config.toml
arch = "mobilenet_v1"
model = "image classifier"
dataset = "single toy objects rendered from many sides on busy backdrops"
train_examples = 50862
image_size = 32
crop_scale_min = 1
horizontal_flip = true
translate = 0.12
targets = ["object", "colour", "finish"]
num_classes = [30, 12, 3]
norm = "batchnorm"
activation = "leaky_relu"
depths = [3, 4, 5, 3]
kernel_size = 3
stem = "single"
widths = [96, 192, 384, 768]
mixing = "cutmix"
label_smoothing = 0.05
loss = "cross_entropy"
init = "trunc_normal_002"
optimizer = "nadamw"
lr = 0.0029
beta1 = 0.85
beta2 = 0.999
eps = 1e-08
grad_clip = 0.5
steps = 18200
batch_size = 256
epochs = 91.6
lr_schedule = "wsd"
decay_fraction = 0.3
final_lr_fraction = 0
warmup_steps = 360
weight_decay = 0.04
Rows from block 3 of a small image classifier, named by matrix and row number. Each number is 500 + 40 x the weight over its row's rms, rounded and kept within 0 to 999. All counts start at 0. Numbers have three digits each.
After each channel's rows are labels from the 100 images, of 14848, where the channel reaches its highest value: "top examples" is what is common among them. Only what is clearly more common there than usual is listed. The data: single toy objects rendered from many sides on busy backdrops.
# conv: pointwise conv (model.blocks.3.conv.weight, 192x96x1x1), inputs 0-95

conv.27:488459519488512478490526480499520622501487595495485518459513500538455498603507507517499534546472500475444491470497505503529490470412454445475492486431538534488517520462453506433500509493524486549468457470512509471425456503582486562457494444400525402531499476503485458518486589458473534493
top examples: red

conv.67:462523391518502501473535468523458503544479523582486484489540548508491463483507528450484382564459472528529488504521510558535506583497553490567538554503491496530383512523478496458513410485479530508484437521574560520534479487503511474511555538465527472559509508483508501445459506470450569510
top examples: red

conv.146:481480441506516521519515492489513512586487580497497456515491484506534503507494479515496484488496501505501586500488498467524487470404494483485478558643455528512456512572468505520394508517513477481443505407460591531503527469493529523505519526467656502479477517510464538500502545523487494473
top examples: from above; red

conv.149:510464449441498515517498532525440472500611584531448554508524496527458508473484481489574516507446492540478517529487465509481581495456545479480499528485482402489521540472492462536529539479373508491516499480519473522506444559508452484514520498418505539555442513630490534504487483545510513514
top examples: orange

conv.133:483472553527555440625494550525491506497526486506504477540510489542478497515503513474536642508541631512494486497497479522487512444490520554496443507510422458495533564480471512461479497528503491516504602472431506541490461481469479540473605480495507564453503491555502496508480498475503476539
top examples: orange

conv.106:525531519518499603430553478415535479486428500411541505507496529489501472509498439478527477530493477422514480511497480520466366483469502508436522514468488497527508527490499524510470534344470539541471566502573493505511545500511538489521445492468494479507414512531466500510551500507480473499
top examples: pink

conv.91:514547493493506530511476478494469551460502502482468501503546497504499505382432531541528480501485513527475546452544485436505509470447512502470471477555468509460484527469508433504426530502468546534467442496452645478485542546517446424499545478495619527512517388493489513457496494541484493523
top examples: red

conv.34:556448449543542512474520566442481480509465520580514521495483411510505470484503531526475479535476433495455524534576480542518435512562500418527464415506467534513486532514594445479530557485507538466478536461517519595534545514458445506546550546526457479531405511528464529492481487475485500492
top examples: red

conv.191:554522389517494576526482486510517526544527525541427526433568537653477506540484559483513539522502496513480475510548521477486538471463451458551602523481491544455497524523432465537488533563517529520529481499553523459456482516506488482509419538425521505539504490508517469528519479503467520466
top examples: matte

conv.41:513517517471504495583485469508454531501487509543469572514489516426447417547482487502539533521493606509505567479481499500510493418478493436490481506504547327475549535507434431458511486502532517440506469462461506516470478508569437533447528456518516512503525506490438520517510490519487453510
top examples: glossy

conv.57:530444580455486481493477520492491501488487486496473462495471501549509614489461446468519508451559516484502490484421409506516484432552504594448504460534423475476500410509469445438461521510516494502514509581409502521558550490518501497463482487530524557480436504526509488467570465496534551481
top examples: barrel; white

conv.2:483538487515544478529538485497519456503512408473515535467421621530465489579528545479506547502490491501510494452494497540508483504499557533506487516341582525502532522435485531490478500499472494487570472511514479475484496492478498611485569527477407519552512500516526490535533524484559475501
top examples: from above

conv.90:479517271535500550529485465538501497516537509507476512451436497542472464491422543473418522502535461509484513524487526478495508522520503460545520425515440516510520491527413505501480586426502501458530496460533487506496504528477497485519467530540476499522516485512535463566455516495493518502
top examples: matte; from above

conv.101:403515468494379474524497496489504513423562486499493532459480506469525474528463472520560487486436565501467529523479527461522483499493468543530539500494525501465478493575501519468526479545488521552565505538521542464499538450543502505468527612507507530479542506477541382572510479560545591475
top examples: matte; red

conv.114:473520482498462498485437555485513440419477421513455470457558435470507518491438475501622473450507517513518502499542489483521502540459487520502509510509475517549393491500513472394537433529494453456514558538482520479452553494484524509517561536524463599515529488504518447453544536568487511511
top examples: red

conv.184:491533541489534491501525507512493557499534501508559494513530559499455528570555484401548516497511475501405521557548510456481490449511556558488516561522463495532483497521500550474543601505497517448490579446505493627501500502521412558518456513468547551518491500511506478498509440502425561515
top examples: red

conv.6:488421490487540477519577472479492528516533533496508496558477536501427467520522506604410525509459493482444432479519531511458502471471488517426487466468514508456549515469552496534507565492461509531493406497533493560441428521492451550460514440451479492467500504493414540573424550504511469531
top examples: red

conv.28:506533445516448538522545547484502487513540531493450514528525520498491517516529501502502520473488455508343530541506520498506495465515506491496476482454444480505493527524454489482486485540495517477515526488498496555484488501493514489519476511326545437535498472532483533524483415483495669541
top examples: matte

conv.188:515499486512513525504414479534482423525521521501492438515476520438535391420490453440497506503534508526471516476490499481504567513449462495467437468488424488449484564548484528444448550490464476561521512452524439552457511556514519517511484490489487467469519407477489474407464392508499486471
top examples: yellow

conv.18:477443509548497507554470532517493502435567527545495494523515529443473501494532450503530545492505431544456482534475504507493507471512477560569467612491427509498429483538508465464455523485455494509510579612468540512347477474517517436517494521471557470506528487514510511450485510469482547491
top examples: from above

conv.1:532519500520531523513532529507458444549499496515478531502497565530513565575517555501470511568466473487478483458528534578480479497464453498468480487388556508486549472464513547514450405559482506435539556406520537549470472495462410551525520550469486455543490471505504478581522455500556491479
top examples: from above; red

conv.53:519476489481491494509534513470486615473522508487488541483506498489531492494455475603552487483503507477373546539457494474509502443509523548464525498510434497480478503445471498445530545500520537515460505537482524588380495517490500527494429470377545434496485467493522495489490496487469594513
top examples: from above; red

conv.130:530502512515454526528525492515591518473464487483455586479535465593514606500442503570537518481517571521555455447505473481516537521533496496545504470517557521471531372507473454513484557517511505486550512579473485473448498533536521472455579475571499547574507526473502545478517490469491507505
top examples: orange; brown

conv.162:519502546428485502509553475506447535451493464466490534522506482533521586489514520517491512521588556502504547455534462502487482396560498549433592540520436464498466502543477486498512488561511372456518515493512497468518489470507414448526496556517504537482529525456525404492531463512460537530
top examples: white

conv.16:481638525526461518503477472473497514466503495513488471511528553511474515529457513481506466550455497491573557513545495519525511515438482502509536535438573484397535509468512489524484471453486498502500492440519503458525476533524498520538479486466428568500505296497486531527478490519480496514
top examples: yellow

conv.45:477502468572485522518456464465507504543437396562480501471551494474508490481495447495508555465534507527485469649499540487531490466486533485493516505485482406473561567549473512521523527448590538516539488499512514474528422575524452447539460495499516523565543463456529493513548494441507498481
top examples: teal

conv.182:466410484536510533485454459541477510495489510531494507502504489492453482512527437495445488560497489531571446500556516469517527510359410453542500464479571492448541513537499487542450470534478488526480470391470451410542486556507536508509496505535509475486514416492483479512439484458464440492
top examples: table; chair

conv.159:569520509508518493545477516534548434513494504449435511497482532493494505501486475524438572488504519512465484523534472469422494538514464511422497452453513522489501497477489578584481590522492422517538530499490489509496461509462520588498494521484431468468498501485401464622479493463583419485
top examples: from above; red

conv.129:468483497507516517442499531517471539500493497499543476614446523462521517557552518450459503534500463509474527536502527571502514489464517477499495572468486343512600456481469455529487513487494487491486453456546508460498537492669499518514516526458523454491502492508450514462515469503481544496
top examples: glossy

conv.37:503631485482478475495548537483444533513566498479514540535478556511490471495511495489508510549512502472499432536516509472544512490430508472486490428457538501528538507430505525562484517500486503502489478432491545539507483465501496544505482472509498460465507276486483513498516558537485464503
top examples: orange

conv.158:518495490508499555515528497571500505466514531472478552485496481536509499491510430498485485584498459335518464491533506458462484515482509489360504478475502518501469524510506501504511519454371535487490501515455483497528626493503505451457549487513498502501417502595497522498485490493490475490
top examples: pink

conv.30:550541472506474509627444452478533545505486573526516546486528546515505470474526543471460558499436533493515488485538510533547515475469515390518527507515468402486538567537442490528486512546582519483508472501526547421470482524496464436500470529425553432522485445507497521453530452514477483504
top examples: from above; orange; red

conv.95:462513521491458525504470522491498401456499538506502521530558470481452491480516548430498508524488490511585480547567463514440511409508513433529548427503543510496497473522522487624503424579502411447463504452477542462515506488505472484518422499530480559499495448519496537530481492509444444537
top examples: metallic; grey

conv.144:548523552480490494514483495459462496533493488459530488568445487464495396477463434502510538488503529449525456495397520460522530550478521484436419429515446484484530573514519487400491471462546556542539551525533474592499485526490538491491543396504499509475426501512486505514535532489550486518
top examples: red

conv.76:525532511508513496518477497495442547536529526502454485504451575532578532583507496539555521476547498498434547528562481521499508446503516523483490535431495476380464533520484516489435490491518462526576477463477545505408494570480475520519494505503578566492521415497525470533476548490548599518
top examples: red

conv.165:513573498477465477512531497509497529380499457510501490346542490506414497498508532474554469546519551496518445456496470453516494498519524497463431488536499560432409466458487541470488468499475487523494525481471570492546500564467451510500523498506544470453504438491454420555478511521533458504
top examples: red

conv.187:493531568523447467573514480475491504597494490497464540511542461474513494520461462544474497469529533507426429481513507478493509471413489553484494503478443593489426515500551560495432433426491512504501483429513578463480521548500475479530590483417519510510532445528517455545516477517511487432
top examples: from above

conv.7:526499456445506568514558500564553524454481541518554501521475492533463451472592483485539491569466488520570523449494528507519505521479474417484474504502603484485492508489493508569493444475443514466485434458478549471443498465478495474441555492559572495552521467522475547526452566524464401478
top examples: red

conv.115:523527516492567469533507551506480519541518459514534473496463484546522581508521528592503493479477559496491626422519463535481484526540477520508437503547510506573462486524502488532518532627491447513525484446475535481522496551447470552500542511543477595482524497485494440555504420527518542533
top examples: metallic; white

conv.138:507453517542517461501487505483493476466597519504509499465501559510500398562533527535519503581484482473416486550518576462559489479511537506479454424456507523479463517513475505458457453482481511481540475501445426560460617541499532510421477472431461462490472451555502492500449522444511478519
top examples: red

conv.77:561471511495522526449474491483466486440471501506456414444469470547482542452451499516460372501561489496533523429493469542507481513504464569498474472472486535462379441485490493490462441526503505509519490494474478463425512529475455484505604505550448545443499468477484542496463514448575513502
top examples: metallic

conv.96:568548567542483480517472502532480461500536466515467554502507403492459529504455470529525590471526525489536449515517520520501512453504451498553506493453415504448505544460544511495442499440502459472507587504509476541534464500533467510487561564580515606557498399504485526479514483524528524436
top examples: from above; teal

conv.124:457505517498470500488535475563461558532465529495534556449611505546442476490482558505449534508444505522495528457515527487515509486470444493478549452448594506493553522493432497526525473521473517380486477473477447563489506503509417494508406549453487507581520505516519461502517543499412482490
top examples: matte; purple

conv.168:487494484549491504512509495533426478497520547527418417507518558440520404503445501533514478453528506536445444504514515459501509452487527530510426532473470542427489564492500481507476500534468526576474490495477507483409562542502436602509511524469439531421550457473520488451495495446498450451
top examples: teal

conv.73:514467491511503521501499491481518525447466508487533529566471457431559581462537459508549435498462482516548517507524525502511522562551485483511531521491511500476432515529618468398531484566449559414528491480517500478448539498482440507466511459561491490540503467532457501550414527526517593448
top examples: glossy; orange